config.toml
model = "encoder-decoder audio transcriber"
time_shift_ms = 50
n_mels = 64
tokenizer = "word"
vocab_size = 40
encoder_norm = "batchnorm"
encoder_drop_path = 0.2
fusion = "cross_attention"
decoder_norm = "layernorm"
decoder_inner_norm = true
decoder_tie_embeddings = false
adamw_lr_other_params = 0.0015
lr_schedule = "cosine"
Rows from block 7 of the audio encoder of a small encoder-decoder audio transcriber, named by matrix and row number. Rows with one number belong to one channel. Each number is 128 + 24 x the weight over its row's rms, rounded and kept within 0 to 255. All counts start at 0. Numbers have three digits each. After the name is the row's rms in percent of the matrix's.
After each channel's rows are labels from the 100 clips, of 14976, where the channel reaches its highest value: "strongest on" is what is common among them. Only what is clearly more common there than usual is listed. The data: Morse code for random letters and digits, with fading, noise and interfering tones. In brackets: how many of the 100.
# convs0: first width-5 conv (encoder.blocks.7.convs.0.weight, 240x240x5, each kernel summed), inputs 0-119
# convs1: second width-5 conv (encoder.blocks.7.convs.1.weight, 240x240x5, transposed, each kernel summed), outputs 0-119

convs0.97 096:095089129146142142128124101155145131151146096106127134117104129111111079151173123132160150120124083105090131124161098150126133102140118146110112095113129142080133133087154126061172163145118117101121146103120128092105114124105134141144156131115144099098098090131144152097199161167185147164082118118172117142117076132145116101117115141138100133172140134123080164
convs1.97 102:098125122117150148140126110147127099166134113119119150045131136139097181075116140112119101134120139099123093115151124130113121096123098095101149123129129161119104128128128146087171162151104128162059110131121116128121131113094139155101098089135139140155119129109141143149094146119120077158090115170111154134085126081093137112134118098176105166130154099101143107
strongest on: reverberation (99)

convs0.172 101:164094117121144109129115117114093105183101132121112143126147130126090134139119118137097154115118102098127101074166125124142158116129106151139131186116136120110121101134107120150142100154175179117183155137130122120161114151109104150148139143128141130158097110043126151112070116142144153106135126127125100116143117136072155122152121096139165126114134158118134144
convs1.172 089:125147188164128128118108147141114119117144103098160163103092117132153168168124146112100125137177123142156143132097159121136140145164138115130128126149147111111125105107134136123115084098120110126180127092157150121124136093164139093129135109126155118079167146108136102100142114132139083126118162114111121136149121133127079146106124113143162150157114161144088120
strongest on: speed: fast (95)

convs0.63 113:124084140164142171104144141155141090127149091120175124053161059103119102138141110132121192106138112114103156123123146140141134131163152100126139106096132139145141130087132123107134162122109120126118107137103095166116109124127145135111116075134107169092120159128088164102090100100109113076083124143110108166093116107110130097121149115099095134075098114136104106
convs1.63 114:158107148126122166122146163122120137146110112109140137171122193143138128137157148138086139090137098130104125105095127117120151164140105160096116134099151151137108119130157168125148136121099146176120142111104133166089137168078189135139115099147176109153166129082131119155121130153164123156142137160160155156109097119162146144079144126147119144167141137121116181
strongest on: speed: slow (85); fading (73)

convs0.37 107:127134102130105102133127126187158146150135162136116152121160145104158099131161125138116153124111156139092134140185146131097168124148121149145139159157122105149105152095148179055127154110090143169134140100115126161127109091117138167131150135156133096120119133157096120142176120136142104119125132091187172150142112081117081128132136099171107135148117135136139110
convs1.37 103:146082109092111173118133114128114104174134085130098093133121130150147123107113157138153095122190113093174072092079119158138110122098148149152104126141137102096133104077135062185116126142130122084116095119136142119127108110118117138105123139126135150105133171150116146159117130134143160125099129120092106105166149115124155160138132119121136132117098114095106111
strongest on: speed: slow (99); reverberation (85)

convs0.98 097:117090134118126149118099140124111082139131108133121163110079120112112170111109112116132138103112094168121175099098110112170125127125162098125119122173140155114129118094134103154101108138130122110124133160163145052123134121144159095139130123145154074116106119082161105155095123114108109122150108148077130081165090132140090154153102132103156105135078121125151150
convs1.98 085:145169136097103131135133133112163132126107139150150135124122150133110109115117164113083096093139115095153177096118128120132128092112082093120139111098152109127090155100155118114123108096128134153112105058090109103114117131104136134130121122084136137106130097124127134102134153114128129148109141086125124133119115122100135119130136114120125120145090126128084119
strongest on: speed: fast (86); the character "y" (34); the character "c" (30)

convs0.228 095:150113125126112129126108102155110108133123095107117096067154128139121086128126163075093129121101133125092149130126181146113184132083137143145153124131139108120140130141164140081141093122136126216133066138119107142141180132129126152140118104124142108165115104108140126191086101129089118145117143144109139136169136106116157115127132105112146137129154118177095155
convs1.228 093:112107136140107157103130140168070101114125181125134151095116109187138168113103139129137133127094162120099122101096143108151163090114130164103155120109132148095130085173113127144134111132090112184148098137140121102108149103167105142121141137147118093124124163086116156130089132134160106127136116125131194137113113129141096110114119123102114144133142141122178147
strongest on: speed: slow (99); uneven keying (65); reverberation (57)

convs0.119 094:153131147130119154128110144101122165101153075136114115123127099155089140113095128109135139087145157076169138150106089127178140112123172130111098104132119130121099122127175127163123122103151126113156087129132145099146118109100117107108143121136137120088122119164137119120098112143108140145108110127099126108096117119117128101167132094107154098130113049149108157
convs1.119 098:112100100136102156223121142144136115097141077143132151169097118169142179140156134143093165085132114126132167103100110132123090110135115101118154111092122152102158153118133150101137092164136146140144107123109111153149107165109152122141086151137131136132133151120160112122147184094158131147117185149130116130156119104127111158115167144140103116121150099130154167
strongest on: reverberation (100)

convs0.7 097:103117102125127161138107123115093116097110125119099096120134133136104125127124124074140153140149101137118098127158139139149159118131125156125156128106147136140134072123094138130099077124081114146121119117128064115142163159146131132123144128122153153091093119124131119143067138120140145094125126129092118130159089144170139113099116160122111164160124211144168128
convs1.7 088:153161099159125116126098146122101107101109125116126158127143118142161145154125167095102149128132134131143161101110167103110131108098147127141151131114131126110120130121139173112141140099080159120121139098090136096112112105163130126165154124115082139134135169108093154109091108127152117114119171085105155167120112113119108155117153087117159158123166122107098122
strongest on: speed: fast (100); the character "k" (34); the character "q" (31)

convs0.35 110:134077144131104155175125155128127126142102130140137095150105087133147130122131103066089129119100104151145132112155137126128138099117105126142112144139134113129134088126098107140125087110128147126142134087090097093104191139131104150163143102131157134135161098142123189116122127175148138136147105113151117117113151142135122128096134098118125119131121140129146143
convs1.35 104:147139128157098149097134122089116118076136117067164095070103141099126154146161136098131096096177127161108122095147130100161123110106161147171122114134104124099095118114078108193124131152098135102158117127132120104116128105118124114110110107119089165111115147115129157146081139088110135121084117123133088114101128087163134134154114133147154160084141146130130109
strongest on: speed: fast (98); reverberation (49); the character "7" (30)

convs0.234 095:139105133097136115116097098133112105160085123134119133113061121191138115124112140103120105134136171148097143116144147118114136156106138117102124104116124151127119123122112126088111160126110143152124135126122116135126123143145119123121102100117137104167147151150126101169102069127119130099156112140121136127154139138137107145171104128141106160111166076136153135
convs1.234 093:114125120090117157135116108127130079133106130124110144142145135129139153116129128126124106129068130137139081161125159150083113097143100150126106121128178118145154094138116107134116126129132095176136107144079116107123136125174100174162151132122137120099108148125104162159113136101120162132112116136168148131110086137147103125117109130106142090155165197113094164
strongest on: speed: slow (100); reverberation (79); mains hum (42)

convs0.11 101:131063144162102117140106103137136090125128176130102086107176139082150117095124136157129091181158136143104118137075136146125133117146078097138128091142113130102133165118120135135150108125099129139140153147151128122112138129086128172146118128112130127144140109092115163144169104161138129093116123080131094141105147092141145137115132084116098108132147098154088157
convs1.11 107:110093119133168145128144138131080137090160118143135120102102161188101135105121141120121115133108095105092107101136111090145140080123080139123137154102125117106106116133137126091116150101141104095119146128102181109156128114075108117130112112159121111096143120083135068142163088102128125181150136141121158140160119107097093133122124119171113120132134090138126106
strongest on: speed: slow (100); mains hum (50); reverberation (46)

convs0.48 086:150133146110136151118102127157134093184088121147125099081091142168124114095096130140157118143127154105120147103182109169125109105115118127101142146121123128135127129124105113113126105133165144115161112144176085051089092123128161127166161115127150147130100139136122148162094129061121133083145131150128154162115107145137103150117123133165147121104110125100156146
convs1.48 076:087106124103125154168107123117109088066120099115124130130120109116106153149136148098127104119142120131110141110149120104117091087088099116111136121102161140138131119147091103097148141127081129144102091126082116125141162132137082162109114128102089133109120142156125100126116117156111153133080125156140104112067098129104112123124125131095072119092133128151096118
strongest on: speed: slow (99); reverberation (43)

convs0.190 092:124102128141132117116111157185106146138103089115147099143155141165109129144106164117116091138134177138105134120160095174142103152142102152128137147137141131150128101165161099100126123116124107161110125135124093099141176100114136148151090149143132139101125107138157111120093108123132151148098126148116106157116092140130101157087153129130112111142182052102152130
convs1.190 095:114106120085107143135107143161090135170102153094106080126159145120151150110102158090129122130095149108108153159138170142073140133090125091116116115133087119106134118109162129101136135157137128166079119123085130148117126114104094136143164132134150134124117157132110115166175139116126114130102160136117145101146145145135091112157084123098137101147130189142099154
strongest on: speed: slow (97); reverberation (89)

convs0.9 107:150150103094129128102116117067100111077129161092154133049108094081073157112102088128121140090143106132072120159139120125113141103100135145107125107107151167120111154130110122152140124101112076114126115132125105093164117147126133124111115138149127113124120127104108179120132115161156121109095089118119123115134146151158117113089114093122110106161112177134143122
convs1.9 110:127114127136166118119167150129089145116151155105131148160168109120145124115131138120164141130138127150166117134184161093156173130128144139145091130119138136125121139116127118111166073129111133136083128127178091168104146104180107099133135109120105147102125148080132145155116123115133126140126127131128105109102118140146122119128164139137123113131160133114129151
strongest on: speed: fast (86); reverberation (54)

convs0.182 088:088077126077128163157135133117126116146125129087124119164100109145132096161118097129125156123120089099174143134139116157164108104132127135111100133143097114113144144113132085133138168150103103098149130125154139137079109101135153113143115137131081166105145079167107124125136118125112135121143169147153117110108106141161139115089109054158135124126115100101138106
convs1.182 072:123199118147162128129130104103158152128147102124095175133169104107148158092181182132145100145092124097133123138113131141100138137094118111118118114143153121137161116167124165123100126125113145135120197177115144125119131122133145188106110147129144169113106133113172106123095133111121183166137169097123090141130145129150159135116157159156088108114110092187105134
strongest on: reverberation (100); speed: medium (69)

convs0.116 119:117057131082164098114108078122139088156143111128114135111105143116114101086146137128090135133098121127114143100200121113137151129132125131129028145143117116107125123147180118095158097115158102156113148130111123161126139114121130122105095145131079143166149112103106131127131112153117127115118118119139118113131134112111115095044138125130100116111146158099121097
convs1.116 119:101155132168169156126125118111111095167168152091141130156146099134127087164123127118150147128168147110127105157116129160125114106119129117083097062153111108125120107117132139102147188141172151146133115155155130130120097135150107157109118153123159156080112129138127104143154143091142213119064169123131106102148155143143085133129143130121126151147095153107092108
strongest on: speed: slow (93); reverberation (58)

convs0.6 108:140075132090110138123096137102148156115141141148141109124143110163108115161124114167106086122123171101095098147111101085110123148088132115135129129107098100179124147107136101117118119101081138145105137162109097163140127126095115108114131140094112098168155084115103134176115143110130135135122157115134114108120098122130126129133126092134130123152124189137109135
convs1.6 103:097141196137108139171112145125121125153196176095164129136136134116112107112122114116133166169134142110133123155159176115117165147150152121142135101145190081096111144128124155127150115130157121132148124096132141136109092124113143147182157135081063139115088127168113131123096082169151084144156128113138136125168122137178152123125169132131144172174102120138114095
strongest on: reverberation (82); speed: fast (68)

convs0.205 095:131144122118129172126140120075164108130113070130104109127093075116104143133122142160096129140173088135154090103093104121092102108134136128128137117121141108119116125149097136123102114097146122114167155143118155151124126109110106125118140101111128106108127157181123127164117111189113128122131138120114119144183113135116127129099117103119117111142125077123186126
convs1.205 082:096137137109092151150146143093144137139133131159159148125121109122142107101104106152114139142163114107164142156140141146179133131119194101140143140134096172120117156096111107143088122171115133047156136145098139160139078132122165126101149124145102158146136132133131124106135161130134133162131179128129138112126119107096126117169134127153112107086112130111123158
strongest on: speed: medium (90); reverberation (84)

convs0.230 102:140132110149138137114123122175129097093160066102114150127109128115105168126122137088147156090091125134149132096167121165155137096139132124157149125118117136084140132105124105117144156085092081114108104119112111143176140159082135134095122097122140132145113124111125155097077125094106124130110137136127100169113116150123121139180112120131117139128121084151091113
convs1.230 106:137102075112134115115119092138141140121160137154141118109098139094149123108135155122117138071166156111101131103078115148144161153135141144107079141131108164186092133120160148121093166120138143123147149164107113115119131121117148116151140141090143175136142158097086119121196137197130138152134148154127124147086154132126110137072117114121113135167112118124119160
strongest on: speed: slow (91)

convs0.1 117:120091129161110116145165116163132149143096065138120131144183119132169098128120148129146129151123139122181136124122112132138126115132121129129109102108117083114122109113134125085113186171119131141083147096103110142118108146076117160103128124121146107119107105108152088124135151130137141170169103115123119130122115120131090110159157096161094125099153081118065123
convs1.1 100:146121122120106118130098136111143163155129144110106091106120098074156099127133122145130098139119107166113140095129146106067167113111150126151106155147125109153146129113099131154111101146140120083136090117111117131102123096154142110115109123127113094130107161157136158163080141137151086088099126113108123121116113131085137120131153134106158127127124124156102085
strongest on: speed: slow (85); reverberation (48)

convs0.50 105:112103091139173120141089113102124131114109095126106126136111129079157071113097132100138154109169125133127128115184131133154109126066145101105135166110141136064095108162093116117114130151142127071138124107109110066143121131096095124124136123131154122101141112101137114110164152110136159106167065144101125123154117143128106091163121149096107168116119138116155133
convs1.50 115:141064151097120117129163094115104166149122131119110112138120101135106105110111133115135112143107132098118087122105124118144131133145137134122168128145164183150146144125128104106123106125159109141204151137140118133127102131123139121148163142103135129134125154093127136129119117150124083152124189164137098117096148144095114121146140089134085076107146136112124152
strongest on: mains hum (92); speed: slow (64)

convs0.163 107:132088123133129141108129151158115096110117104107127157132107156165095152121130134110117135135129124142131129116085131104124125126116138135126117108173150147117103073091111110087108115081136115178164118117118112108184125118089156149141121145122149091107118099089160112147117118097110139138137097152153112118100165134130069138118168113129097091092122112141168135
convs1.163 104:141127158114122141150154145107122152130100176118158141120110127126145109125124164093118126102167140138131115097125146145111114112123114084134106121092102138091141149172118113126089165143098112119100130101101116081078131091105127132158101144110117137109155142149115131169113173163159163102133176118168127119089134081119104147117155115100126112114124151167097157
strongest on: speed: slow (100); uneven keying (92)

convs0.138 094:117084126142156101129128128130142117179138126140146165136128134129110110094127127119103149115113118137150154102119144144178121131132117099106135118115131129141140135134066133121123115142087133138150118117099101118137125127107155127081124110130101150132139134060142096138128084094088100161111124149113143152111134088157084141136125146138098213138130129091166156
convs1.138 081:149130091126147119123154102101111118123070093120098084122120118132112163136126101103097135116127154129094159122155135113116134160154081158088110113110163177114117140125119125100131105062110156143143159116107138088129139097129092133150167151121052143099130118090152154135127138107123120149171137112165108107134098114131134117158137124120148110115088127137083151
strongest on: speed: slow (91); reverberation (40)

convs0.128 116:090078116145133130148087118145131087134078159096124107127094150097158170111128126121145125150126113139129124113180121151181124094118112119125117171139142112108126126131112105119115127132187132115156128074133126063130081119117140086131134088140127117111146128123122116097167093141128131125168107190099103145119120127113116115174138081113090104129119068143150169
convs1.128 108:178083145130117119105157095118114140138136106119136130138118131140131124106111121114124084138163071138149107127116123140131112122156140150130139129123123154147123137134142100157108104088116133128211120111126140109114109117135099142120160132128158136138152117138132132124133129112146141106099142130105120126083138128121099173144118105104156099140118140160076098
strongest on: mains hum (88)

convs0.193 112:112004125084136142111123146092139099167108140103118145114054140136135153122132125102150164131144110154085118095130134148147136128098149129101181112164094154119138115145099124121130136132150116124140124118141101091141126109098139119136131117132170076121094135060162143120118116107127124107115082134094127133147084092133175114125113128107138134085070111104107125
convs1.193 106:108099140151135142127127142101139159064102112129130140171164076161122156186122107110104128105198149142111170132121143122144154121102127122113132162169165159129165180090131144136115120126129103127161104098134124099146119125114144134160153135125170158160166098125135112173142134151155182100146088155139100120108127139154135140124131097151118134149177109126147138
strongest on: speed: fast (76)

convs0.92 094:120088114126096116116096174117125121183096119110108111114113178075061126131117109093120155125149138133123110128161131155157137138107154106123123126134133151104116132080109146130101129130095107152123114139116108073149113126097142121123131102120140142123131113098117080165106131100114140114112120129120110127164125106102154079162125169116108124095108149118135115
convs1.92 080:108079133141095133157115158131115138075070166143138098163077078153169089150107111137120134118197154174143139142130125105121127090105129115104112156114143139125148113131114140112116134108181140142155116083149114110069146125126118140147167140132151132144138106149136133105165140157151163104115113147138175109117103143123100172110134107106157062153126117149136171
strongest on: mains hum (70); clipping (25)

convs0.175 096:109132114095122096122135148180129157132114119115139099160125117094164095139118122092125141136134109098105152143124136159111175103126126122111053145127134112117155137072135106136137161138143145129139160126092146116115126101127093172119088136102090138110144127118104165120105163150164135132121165130108118160117095107118158138125153085107116124130156134135021136
convs1.175 105:144119109165149088161138121162093101174100147125064085128114104147142146141114171138128131126117164170170131125118150131107135147123133124117120128165098129135123089152142134105141141128117136145136103152136117146117141157069085155139138114122101116131141110109139148112109113163142118124141132156096159143131178091110162133141148139132141109131138068172105094
strongest on: speed: slow (71); uneven keying (69); reverberation (56)

convs0.28 098:114112127131117138127126162136111112186103138133101100140089141141117184131102132122141116143132118084143133130147148098120143110152140120100131121145115114120116083114119125146099090114152150143126138104098119142141156097169094084113135133123110099108117106141154114145165139145104105165111123125137106104124128143086080131138145135176142120090100123143138147
convs1.28 094:149144130091102101122136146146122130151125135086140122109121130158200099163126116183139089076135131162146182139152125120141128084135173112124101123131104167129146124127114120147118135140093115154167128108128089111122141141146101153100155137096095120141151116141128088102117166139114132112122099129141112126117153056120098143121122139121140101117106120147182125
strongest on: speed: fast (100); the character "y" (43); the character "2" (32)

convs0.159 117:107110123110119108122129139150142099113089077132122126138124067112119115118135138131142166120101163159093154159121118112120105157136145128094114120175116132148137114122136113144132134145110125171124139132098118095157139104131124159115135155099102123134147169175111097138109127129112099094107077107116147115099109125124100109134146109108140115132138185106128112
convs1.159 113:153130135112133148154147105123096123130080186144134185117134113146141128117173121136122097172077114151095121158121177166103159121147090153124195123119142122107132152111118152121151146156100124163137122156126133159128128132102109170170149093146137135106126147135112121119102135141136067163132145118131157111155131103099092140129147162148113145089118122108133150
strongest on: speed: slow (86); reverberation (81)

convs0.212 123:119108119129113122137133117107136106145127145101116111117175111050141131106130096118085107092096119197116099169152119116124140152102111130148069179131166144122124151165164121114144113125094127120145130152110132125171095139120188147125142111121118122096128131110123122138127130143142136090121153151120097101102124124093089105144154121138154150104184129122117108
convs1.212 103:131135108102118117126134128140154141095112176130146113128155095131080102167161121127171095142148092121115128146135097125141093122097043130115137110128139113148119132097081134117136141122178133138124107120155122130085134133164175125146084093106137131119125134121154162125141118131114137117064140137153126134125108196119120101149149142116137139152125162096144140
strongest on: speed: fast (99); the character "y" (30)

convs0.26 095:124142131165126140154099130144128149098112091118131081118103105138126129116115111110065175079090121148113137130121103127145147117155103150128099157116151135149136162102146118104125123162179144130121121136156114092146125149095138131126147153123133128103105137089133128132107134076138125145160088157109154141093142140132113086195096148118097138143131099126093163
convs1.26 100:084118113115147093119106131144127119125112092102110130165154105133120136139140120126144085105159146141165086144155127133143165172112118116123134117113126149113173107119144131119109180128136126111168121129100120151092149105118118097107119139139140168158141132167146115116095150122148095152149160155100161196161151133140163170124165107103152104146119104161146150
strongest on: speed: slow (87); reverberation (61)

convs0.12 132:137171136117169107125100130136129137151141122116122133113121101175129102123106122151142127129130148112116154149107118116120137121105126119118104141109141133129108089129125083084120156120138121150082160168131146156121086134151141145103166118126115102091124126106147135089095126149118127126161150128109109120118163114088093115094145113140167121125110144130109100
convs1.12 147:113113156138091119117100187150100122098155163135170142147110164082127171128116137105116158132133120129157145123075146139114142140198118158119110136128120138105118119137160165125147162119071110093105193118142122162098107127136129113116091174127121099161127101082118140114127128117114127103122189094130108103130170151131116104093170154156149173110137153120134174
strongest on: fading (100); pink noise (55)